Rows from block 4 of the image encoder of a small model that answers yes/no questions on an image's attributes, named by matrix and row number. Rows with one number belong to one neuron. Each number is 500 + 50 x the weight over its row's rms, rounded and kept within 0 to 999. All counts start at 0. Numbers have three digits each.
After each neuron's rows are labels from the 100 images, of 14976, where the neuron reaches its highest value: "patch colour" is the nearest of a few named colours to the mean colour under the peak. Only what is clearly more common there than usual is listed. The data: rendered landscapes of hills, water and sky. In brackets: how many of the 100, against the usual share in percent.
# fc1: MLP up (encoder.blocks.4.mlp.fc1.weight, 384x192), inputs 96-191
# fc2: MLP down (encoder.blocks.4.mlp.fc2.weight, 192x384, transposed), outputs 96-191

fc1.298:495398370535503510477436457422513452495490424490566568496514467482511457501521527515517531502480454540528549552550444581428543424526550408512519568444461503462531618476470477484460454390541454478474503576491558523549572465490517484530612512497424499551525383545468525431502521454536450473
fc2.298:587466450395546546397501426509533610516570478453495437439551539527505499567416504418479555516505502448460489539486453413427519512438453455487499529453531403550499446443564519503438447648508497504550514474567510507534426509477512559534489499481629566492448506436524536447510522440476482508
patch colour: grey (55 vs 25.9)

fc1.131:588476519431523481562410439453503459559506478486545483492457457470431441522463525570418579506511576574422559479456496519525455432595482508466503551459580511525538498563565493506454554476470517402357461620496453494522458482453394568530455447551464439600581437459556480445517536476484486498
fc2.131:436530479500515519469401521520532407455525522372510499524427388538451529491523516511566504513502482483501464569452450464552429408516528485553472559546507463470546577513535457491558427462473526520508516545605509422474510626514572462484507465515436401486476519538539481536526552569582400539
patch colour: cyan (50 vs 7)

fc1.335:447456524537542545454479484534513567551516617527557487443582420600557519464503530517467523413549548430526552441547599516503523498437579485614436510567486499521511463570524481512431541545499604458525557478627493537420511547531515455452531440514480542470536470397461462550577491534509487467
fc2.335:470583514524576580518579552502493554430562485542502546413393566520577427506477522529494516504517500471561481452544470485467386516493464457413544483509539583564502412392513483503539413549516426526463543486405466415525431437437474468468451563528511570392473579447466479479538466551504522532
patch colour: red (31 vs 0.5)

fc1.152:470437454490502461504618475417513515522543457494385530506436468507589483559521504543528531565438432487450570541459474437551482525505499622494485448473480499521540466431412538512563443523534372498516485483616448443500469568498484454441574520466516518519489535500476491575480415482435440375
fc2.152:531444462536425418511469513510514460524481571503511608608494450500627415430521541515500467465509546521537466450501536556555507530589398577419472415586482398447497486532444432472449513544477587499517522525418499496505572415601545489473486483519503513510479504503507453574468509431478533459
patch colour: red (46 vs 0.5); orange (30 vs 6)

fc1.207:498453502458512495602458517550546522523555546543467516547537432468548442478510393429480588527477523430452446519514495556494525415465435560571540478509529580560475606522502483536445544532493485491473440454428477414537467433494478546449499435463472526593460571499523570530461555502456452523
fc2.207:449387517536491529574494580448554495487470470543450535523505475458607487518508539560560602496414512495443475415553555468409541507475517496514616476495497542546475487500494555524506541587522465512537469573440615565476477439462474537515459548448441554478498480456477480429506388489489516460
patch colour: pink (84 vs 8.7)

fc1.171:474547550447554498525519537590515568581531478536478477419530510451495489385544450475534458565495441631480425465406492484471433507528513480415481482517510489500536405619462476549508571500466517495510489507472467512413411505497506463586446538512541414533471530469516582499499427470545535541
fc2.171:442421571567528552486496514555493598411454479549454517495475436457464454509408480455561581518392499538455470559481518471493569420480516496505494551561520526573555497604567411479544489472525487486421484550481465459394569461493497451541445535539463432462513378483527539465469450539545465483
patch colour: orange (50 vs 6)

fc1.241:493462511549505427600477416548482517475480507409526383584464486577467391473471482518461588521440473476509611478501419580449481428561427529571539504445458513528463499463466494495434445514461473449433582539454450470464400482566496474529606475581539597572482466534484498529491537423471544531
fc2.241:496513477438492475496510534494460507491429428428464576630544488493531598480419526553481508598454490501495516498434535434501504488481598442599545634398501510503485528516528595441484583443467550518577475441524514589547493471549427509541553568453441440511487561441520533466437509460474385524
patch colour: black (59 vs 26.4)

fc1.269:421536473467560521496473521480590491552476512496448572476463551478482516500437512405474514502546489431418492561492441536565506548510367484441493510470520560491502484642434446495579536490403510519470510580512466441546621520473496467442486533485588469549488522591520491476506527408429435584
fc2.269:441535495457462521592528557500499563377568507510469597461450472494491503487462433532499475446556540575506589517524461473530475562500501578430476452570552487460485507594450482561443434554502536538527538625536420517563559482492507526549480505504574533531374477479507419458444485392450485469
patch colour: yellow (47 vs 0.4); pink (25 vs 8.7)

fc1.261:447485456553559457518544414508434559504528581504563495390509491540543481438481453535535529447482484431462467549520549543495453453469470499491519495439598565429510507456586432543467508500536514478487569521422487596467555481482527519494500476508455575398453366472471546586507488473508530526
fc2.261:453595493489522484521512487509427517477538557522476426423524493516469562521545490541482507447400421565414508574493611610499630458502505489437466543435529553485507474541644498498478469511510511482520510477484466488510474529436471474528557475450486515401475453468589505512506581427441529500
patch colour: black (63 vs 26.4)

fc1.278:519534532612523544479456532500479452465532556406461482498487542527414536419542565471388421539466479572505483457480381482487475471509551437499467597509431466495491526568596511555506562434510462473498487410436537460435577426558597598545456452471470487469453557554596492435448514466449430552
fc2.278:541503437460483450414434407490499468594494546495467518461484561512418480534495489525514453583613539561499552513508524497454473512495523537586555440465512419432475542531402498523497547327492527490558427385551579487521519524556549565423546496483539530498520501542433471424557442411458552467
patch colour: brown (58 vs 16.9)

fc1.235:457557609447562483462501503502601442418544532564480481495560495518421460463515401444516544549521469467504511485526407469529513487503504530530490543456424502581401532536489557587523498414511511383438446558515527433517515429485470509480527420532429497558516507548579497385494472560380469443
fc2.235:509502424464379507542487506559501430448527524392549487495507480428485553474515566473459433512517434581607578503486445494516442538495488555447396525562503507457534573536440476542454477492520581526504553474578470563510576559577495434598488467467586480610537545536456531594513575415426486468
patch colour: orange (48 vs 6); pink (33 vs 8.7)

fc1.215:512489441389490388551482492484544526554472477439495504555474407455499410466431532474431574538505546469447544428557533595472545372471509527608524470465477490448507599458484510450488474523523422520465512497466503465532407460511488565530497444483443529535522467535484467493502577485443475531
fc2.215:481531510479566514459460532448468580494465408468505539609538517562529487562438408542536602536457554451462525486452540453462472450506580438592555564361558512532514516504534624536538500484446493483563504496525500518482428517550506512452431635504504497443490571482468481468485440462501491526
patch colour: blue (57 vs 1.4)

fc1.308:429517550539566477437429506525613430472433487481501529510542567506421550462562483561419520521497542513526501454428493522468549510493545524491483552449577493592498468587532505566493477484466501448467517470392517562479560418507545571559462493499471468497494452493599431380504530423499552513
fc2.308:479479489511482421457412522429520375606511515460523525547505513510434495585458455482495506473504499507518509512555535517428398435494479537579536487491513496360454501590421497486515531350475496502640453490553569551576504639508471500480522573474576508597505457572418440434468508467434487483
patch colour: white (59 vs 3.7)

fc1.188:501455487476521526533490457471453462479458520463465530517538574464485499526517471560458493520509559547516633378445427510431471524461544543420447486506488479444502422468467489498510486511560567438455508594543527544513478550452454489461486540502432505563543416541633492504442456438457594480
fc2.188:556499529459432573436539502516500376531531474483475550462578507546539499573469505499520504439524478524464492390514554527485392574484526521513580444497468509445412464517461480475527497547638485535577467453490529546449514442460452495489487421548508540558496517467423450474594541383480497488
patch colour: grey (57 vs 25.9)

fc1.76:542426585543646459532444482517563529480497544512507498462513547506447418514447412412471553515433457449458540505565514532439458443437411531512497469438574538532464435556471473527489539534453461498478537459450411426526460490495434527555478504529540528559478495524496519580447525485459502621
fc2.76:406552517497454546617525570535477561364495493508478507522558415415423533444517531520385492466449440477526477558482514493537581514406494473424489568519483442547555479563513441559477415647474554466451464553511441500530469491510537484563469456468516427577530460396555550511488534488420489451
patch colour: grey (64 vs 25.9)

fc1.253:538454510459505477551442549477460436437485505598540448550508514548391467476498549511486508517582474521439526523428567588492449477519468539516533544513574516593428459606435505512475507483483525470413511609502557490466555450484416499534435473533516421548555527527567437484504525403381528543
fc2.253:530433478484478506522489525450524349535441519412466517593500487481457484517464484514556463544574453548459481540503486504514399442597474573546493516575552493432428555596419447491542502443496459582572475511550583516459589565472594464515516557516484503506515489519346401490505574513544461462
patch colour: white (83 vs 3.7)

fc1.79:489493517436565476520489567464528486510569507499423440459469528490508434499478448528535530654461473566468512526500446484497483569546515624494523390481507576604518523457380499524589518437460470474483469460479470461560512465510489470602464522580463463598490512436557544424439494383428516432
fc2.79:536452542498597592462504489453555453473512541477521498494424457479575536466536522507603551536513539479513546538530490550455498469566604517472558491443450494458544501464540497518497456515514514510431549529500549421529597483516523472454385469520457519515457515468467429473466528449551494460
patch colour: yellow (51 vs 0.4); white (33 vs 3.7)

fc1.196:472480437531520560648507473477508446469545470522565509513533478452501532438493502537371516499517445502408534440422466474481452447488533517516565475456607489502564497512500425553498443441524470468428574485467548515509464421433519562507464510517481470577442425574616485492503507416520424483
fc2.196:491568443453522539436409492476536365589514495438449470501594454570442584562484502533533536600520475535403486549452555483501393484508474494490555485430488471442476506524533521464492514460512500528616488447561572426495509582517489491491488539502501529516523505544395486421506483483521471492
patch colour: white (72 vs 3.7)

fc1.33:508456543413460422468426543506423539474553468433518544513482515590456504489541477517535537573520530574572459468467467422518460546527562473506486476483496522630589494527531500514555494412570493496438489382436432449446503479545448483598482552577458411572451425482511490447554587486557518458
fc2.33:462508519555565463544431459509455497577445480597549601533508528504452519478477444517468524546499484542554533630594549543501563536472458526425542478464521422396602397528524499488495616421479493506548441443526547578548541514498460520439495551529510583489532416611530552494394428561457569463
patch colour: white (46 vs 3.7); pink (42 vs 8.7)

fc1.86:510484513574472478552478483519479541496503445428491457546476527511467480495482552416430579521387482458534507472610467626490520399497477539580448500494459482481453547550485550526413454490450454554439520557461516469529455458505533540543513509478486584518498518526471495469536603486479423523
fc2.86:543507499462493518509549576443477583509425415399453515633554535487549503495420459461509587532468529451447421472471464456501519448452604424521584583405479509558580472496509525491546455572467506477544492521519573461496416513565479519512525678505533505454504492445507514517481469436572501479
patch colour: blue (38 vs 1.4)

fc1.126:640501494506578529617486584511401542542489475505602432578611524568539524503484473406463570519506485535379558429587462530413498489537505498501492503448377470528518529475503382464533476418443477505499438488501552407558450542447467509478460301449476415499608530576576488504503483438440451531
fc2.126:576603625451551518518498422468517420562496426510495487511538533559453504455555385490431500495521548502584516517482614474511502543584543508523529451436537493510464539547374538447524541455512494475503494481600564514547466483524452565495442506491461572452488496503451450444458428513611492591
patch colour: green (29 vs 3.2)

fc1.283:541478555500473568509472434570513413428524454512490487520468448453553546507550504513502503586458471537491475507486435462534495489631570605458475481433453613585596519512416479497588478336513420473466477530456517437452475474534441537525511524528502465565474519458509493445567472473482523473
fc2.283:537398514567619591552516387481463431539455596466566511532474557474555495511508458471544541589488488497456567496571518569435535523597453515390497462492452466495559530508517488492456495504526550553453446568511530447465537489468540467491443589502495556550489477507506491460506518413464538462
patch colour: yellow (43 vs 0.4); green (27 vs 3.2)

fc1.31:544488521435511398483499464432480492460532431406421562535477477549461515477560471420497458490482492536559487528507436482509468521527508481477466407460479505603531449540485442520506411452504411456468484424361445424483476484608520492625502517513504507626464484541486610450505493454484435531
fc2.31:489486419500514435484491423548452543564495495545529521489519573461472562482479544607419458509548488567516581526541566505494543582446453566498466462514491368438467455525462517544461580513534507503546450487450426590653569491511529517529563479431479531543508477493558593462498472486410618527
patch colour: pink (47 vs 8.7); white (38 vs 3.7)

fc1.4:526489502434546552438483444483553555465558541501468456495517517513464487516523457430497494476525414503547562453569432634451473541582566516520508530421513526541463533484423504474525477500494464503406497476457465517447608385511449559566429544520481513531428553471502528523444471436336517535
fc2.4:601499398497433525564530463477549538515529567472528503552505553495576523486472542491504472515650527499529547473545427522433413517486483521501480424487488494449453574422470557516443493450545482517503463406476523487542641437499480514511610511518573525627486571434501529536562493403394549434
patch colour: white (43 vs 3.7); yellow (29 vs 0.4)

fc1.340:431525424512446492516432528448470541504479463485515533556533487445510440466484559494486510504423450465487593521623466643434518361493549440607480560494450466436437574491496499451444479449463501450511510547470515577491508465449478532476622510471428588452518368536494488497477561509496440468
fc2.340:485479496453492517489509501435425627552503434443477505548523536481542475523412376398457604507459563466466479517481513455554552507452514454463530527353503504501505456523620469538492431624472497479545541499586525481475396442527544502547492563514572546465395470454487466501469462459548541546
patch colour: black (93 vs 26.4)

fc1.226:462477489537620507417503518444624471589432468530473458461506493506446440491458436523421538511529504492447521463543451497467545410442493586515515520449518456542555496443560591531566451448523460542512485613477439471444525370551525524627447543504523547472470429438548494467472556549473474453
fc2.226:540510532498482502430417541367573424554474407491441499492531522485382523478525463475482560521485516478504455497516562473428471497440552493588603495430594526463424484485497508544480602413471454593645493540555581531502502578460440539440454496498511431574455502552385436406517490454575545484
patch colour: blue (53 vs 1.4); brown (38 vs 16.9)

fc1.72:473482432532497545564585480512505536505488458450476507443451548462573479409492424438488547524469410452409541503561465480463561486459521536509546486451459564437500500372535494581485485547446496460486551540575431473500471569502534481428578510490572555509461547504461577561403424512474457457
fc2.72:441587427554485460584478594428558507515476639469520541532407392551508500464560565566470471517574472463603553537509518577548519465534372561536465526497503425474509586571487399476518481473410564489510446509501459450508495475550534465512488507533484536529529466534544460538510594587492456488
patch colour: red (30 vs 0.5)

fc1.238:445460400494521474463516490531505546505550473526678476515508447512500396435467473574434521498458485480380500461511506629527507393441520478473514571521509413437447567498475531517375466504487534518490483539550496543481527497447480529416588515504443527486501377497517524543498483488485473377
fc2.238:440478511499496519467464434518491578484511503495516544472552492484444493465393428406429558476505506494502489591491505451529577485460465501383456552439551428544589465570519502500432413552491503475525523563553432531534568454508524494609398527533580516528424402542584532559477441447464515447
patch colour: black (90 vs 26.4)

fc1.234:578585464583554541520535572546466491503597478440523499485520452547498470481483443380365555536481467511500444533473458477514513505493500507478448510467451514496565491476577512528477495468480472528512496470518499514576473531548533536605435424506478479572474528569474470458502506454554383435
fc2.234:574537526444609471457507438478548435562488560494481437462572548484412476496575496541557462560587492506492482560468499450457501484564497520520471424536568426487480556478364469494445553373462579486537509455534517532511536492567514481454532471526507462552494478487423504497549551525579476476
patch colour: green (66 vs 3.2)

fc1.23:477509533471441566527532500506561493493641519521507502530459492459498419558527507560381511637414528584512472496448496498504471526516549523445531492494517534492609488440510547521690470479496483420475516520629516511484505501524462525520554495536394490503422486449518456535415457411545506420
fc2.23:489365549526466519510469559512528475552472510473535454566529470396442485486475594394454583505470493556426366528538581468480494503459429466541515484488588496459588469555506467526469544444474520537541517514553552528419516536511579453409419573475502517565441439463504477492466518401436597385
patch colour: green (29 vs 3.2)

fc1.170:507445466470474474616435450536506485471526557513546429528489500564457506490488530502491588518570542460531544456489510528617404510378426572584501550525494504609322506479508477557453564500526501493528469406534532465535494436490520539522594571539503537562520493510508454601424482562500510533
fc2.170:494500476386377549571542524427473471486421496398451523594509514489550503524407552480479521497458507468539437403461475502499554426429554462521488647535482588573442525513512457484567430545467452473458515466459554443377456480464562525529492570539521434461575567484516513528504516508509447546
patch colour: pink (33 vs 8.7)

fc1.295:385488506476510398469544466443527483499469564499487465510463581524473497488603525569481480456531461529473480401486619529510522464472506496534402511536500534531306516518388531504500472475536498529440534463521517504478523454537462457475535536520435508416374472474584473521465468493444556518
fc2.295:428605422550450467474450506552431444504449421459550449503549462457415498505544523470441438489472462555483519472473530463541497473422520498531408572565486571490444582568395550466500533425472518477537513453473535532447536605466457514579554490476509410574534468492434564542520559496493458556
patch colour: purple (50 vs 0.1)

fc1.203:413517459461531435603470422443458462505523502481527565549535474434452447508531521602472480530467509549500538422423514527448494445538537451512482519488576508499466435488482399573487567511524430512407576499498515582470505501484378499505481553543452482496434419535529445499419496410544548551
fc2.203:534501445586472501493451516496515374595529528491499450516453389465414456497532541517515413537521473598541525479535466448591441492504462568554465503472481457404445544527447471512546614412441522530601518476515529489594491634560483466470517513471439550531570521546443431534540562504505525520
patch colour: cyan (47 vs 7); white (43 vs 3.7)

fc1.294:398487492551527512429563411491538489472467531456445474488614591494445516483489521462533501451420493397479525447539456587438556450386508588559433517457454636559522540451556508523419445454492504570459517545490468465447599362492526529514506521476526550486495510562491514494477588556452485563
fc2.294:488491430454449539503406532496546497474466438460481497563502595529483509502372573398504511444488462574481379534456458493421429434413558405558499508538531569478480485543575485560523455473562487447616456559564568472509506580403497477526510550511516468561475486471461502456449439504479487375
patch colour: brown (39 vs 16.9)

fc1.310:571442550477552412530436510412557533493547450476526536507475545564446458539470495593417565511482548503487568477548460516509558379570442509444397483511549547496503528585516549554417518556540505403388441585496472586531493413506343583580511481572468482506512407432551489535521559574508509436
fc2.310:452601442523500573593461594454507472480439570365472518590464354533505522417588532579541448542482517548489439522456497517574517429510484492565461614522464470484472574427541436493575471546483558516546487559572443513427486547469519419517528486539447448472453575464548416524493570577528435532
patch colour: blue (56 vs 1.4); pink (28 vs 8.7)

fc1.84:542577548468533534539505483491466509541455439509558545630542449453491459389427474520559566459476489484511561543500440514487535469517475440439525488464503412491533554563501469467499503519446522462463535595434490535505612471528476417425540483534445478567549533550443511478501491482553585356
fc2.84:624547431495424508472411444496480438514568554491542543560528625574515558465396560501568495493522478561468494525517508500470465498444458494537529516458439461503582549498555586469420472530499552454570460606499553518573604444535466470557493535500387508493537513520542502475459446455432437524
patch colour: brown (50 vs 16.9)

fc1.326:480547391477528477545462560434422586500495483510435501522535558481532476431585402438433563608491469431468575402497519570428454486466412501530458506433507561496507557522579448504471549519512474476415485427517439427550431405438464480536552488468539522524549474487487522490466520537444412430
fc2.326:390463496540582454624451539513526553381471503489464610538475403517503524423521470595503486479449505584523515519565628489515523499560553545446517476510463462479527461572433499565468515540472552482551503633443496552483536485423523500563470483464508451491449453578514481465439410509473489547
patch colour: grey (72 vs 25.9)

fc1.329:465553488530491521500471403417520466569452497331448519513503536438509441504505510516381570578384472450512550481485400509433482500487502492514458561445508442512519530500592456507560467538489419440491487434472524560555495391533513532567485466473507460525546438501583420496493590463505482567
fc2.329:482522534461500516374456543417534458535493410508509581502480505548441585563431447502482506517486559518481474505542523497462476425563537447496619435388520467457505463523447552524464584473527516534543494441615596507537493526540516498428476547535511542499500555548322403421474422478491537462
patch colour: cyan (70 vs 7)

fc1.167:469508498446530425506474418509490499505535567528606561435475478487506437489547442512528523499603458520467398523530485540513555527491502576476594492443532528573412475482436563475508500488516509559457493549478444374517492530526480522458524521509544468530448573563504504485470455482438469520
fc2.167:546459467598429519466547522458523498477461479504507550539432515484490529490606540497486465527502499526603499438474396538637418507531515591408439437612541565420551526520440476587464522514496555520426573588452492566463513508499511483481557506482441532513482445556452441471464541436598589480
patch colour: red (49 vs 0.5); orange (25 vs 6)

fc1.85:435467505505510544478394509502481627481457519492527526482533543465464532483511393558474522523514483477522447489541461519448509491458528518473488489487558458546465517556555470481418458513508477453406534450429460578465476366486490510573579480462482470464467452505451582492461484493472525550
fc2.85:446464475510514513596522503481531535370542620465516556575479477488592456416534510515508521485527501483472519486521496523497559498510514525468525435543517448502508470491477450514519479629497467486519501663500384486468519366453590476550482528508446517443461481430491450561500539535470440463
patch colour: white (60 vs 3.7); pink (39 vs 8.7)

fc1.224:471459434452482472452528458414484555574462512523400459477443537452528521453450542484428549458443479556402561483504463557482524567478455555502479539479484517560465514522436486469524575469368521497498488590477538445576508476456490476504443570451505502545471505455509526479498500485448489460
fc2.224:545499427444572565480449567517602523402523584452510538619457500543551509448533535524579484530519523622461506525519525509469319483530545513573564494509481479524524528497500549525529449485500515483547561535525574465519470490490506447454518387533546450543483543568377488537449595436523483510
patch colour: brown (92 vs 16.9)

fc1.259:472469402487531498450516481504537591538543494488423523461468580539413465434488510474506492491440393486505522427511460519369547558452565475478461567495462499446528396517520514583561492557468581514498495568556430550427545545507473450504507452517550500479488530528501573522480476494432481455
fc2.259:453579434496547524515440584538400579475500517451535485516489460595453565450472421493482502555418422461544557552454539497527494472459490467524461610472391463510552521504549487493555438538466540492489464475500478466477436519487537529592510583513516447489580508514452541569390504588473421519
patch colour: brown (87 vs 16.9)

fc1.350:572566525477481507550467571487491542560549473491491465452544519485609472458494458437527614572383462494371532449496431484444532598475479476491480458430470541474540561545571501532551540485488484453513437478527421493474474472473466476490472390482536463512516529416496540507446542516568531484
fc2.350:470524640514477505509431467516501463617513427514482440518536458446341486524509411497463536526433480444517486503473542439517520513452499537498516520472525490378448517596430540498564570446500536489579457556570518521457434579530484541449492485513457494543526435546462542478531530387535530525
patch colour: green (59 vs 3.2)

fc1.105:414497489450538482490399546515545572589549540513421526446569560484500501479479435448471528529504483466507504537507459526473470478503500497498447588513483527552530508594449453527494488491478483375428434469442450544491468366491409484646458496510464459594452454478450554520419514498426507507
fc2.105:483434428483504524596458623481574555413465618437505566605557460427577487459480586470477497527615491586460516518519533492510476477526530489503521514568504399486513515536448555530472508524470543520485475581500431543560588417530536515525516526484510502550464504418440510620516480519471484416
patch colour: white (52 vs 3.7)

fc1.213:481567453535529504552419470525488575511509491459539455411528478512555435498573524560511495448483490479526437514541493542488496380450512378470520531477518451416397501481528475521442501497562498448525596521416519601511569426447497489546510577511439565429417348502506544556489528439514459558
fc2.213:450636458464554565502570483495403579548536483532502499482500490499573534479484412497507555502388516507483492529519530534510578485481516461478522537386503489515425453452611487519561468540507506478470547451565514449438445462455486520570496440492559505387512474433508490482489430521546477573
patch colour: black (90 vs 26.4)

fc1.133:430527550482513546550456490519497489557491494406436411452547536400487472525469516471534647517418415462559526538471411543416422514561485466439505454447506502521546487537407462493516528463484461486492555518490470522558526443417464522577459540463573503628545602520529525515470554338406580472
fc2.133:488570520464506549505470544463504495383587560382494564496530454501393470520495475516520480470578506400509527508497443478518573435521523529533475550623498488496516618605490431472516403533537504482474486541544408429524482547531538496497464429540482412498445575514541463599504558517526391531
patch colour: yellow (81 vs 0.4)

fc1.20:561575527472417403517554401521571500489508483554581470593494449491526417467461534620475492460523455488414429458537621527567508472477537477424534528449484519553525513479490574529481516445463392535508539520520561564522405554567506504452567456456412555466514467572562426612529454485484526478
fc2.20:558553517432470468492401457570473457590534551435510504539504521530398425458445451486535538487499512496475570538512574487546550443505410487522489559430492417483607502580523537412465493484496532478530460550527487468549534544590467510450476535468528547507490518509527469560457409504419474569
patch colour: black (92 vs 26.4)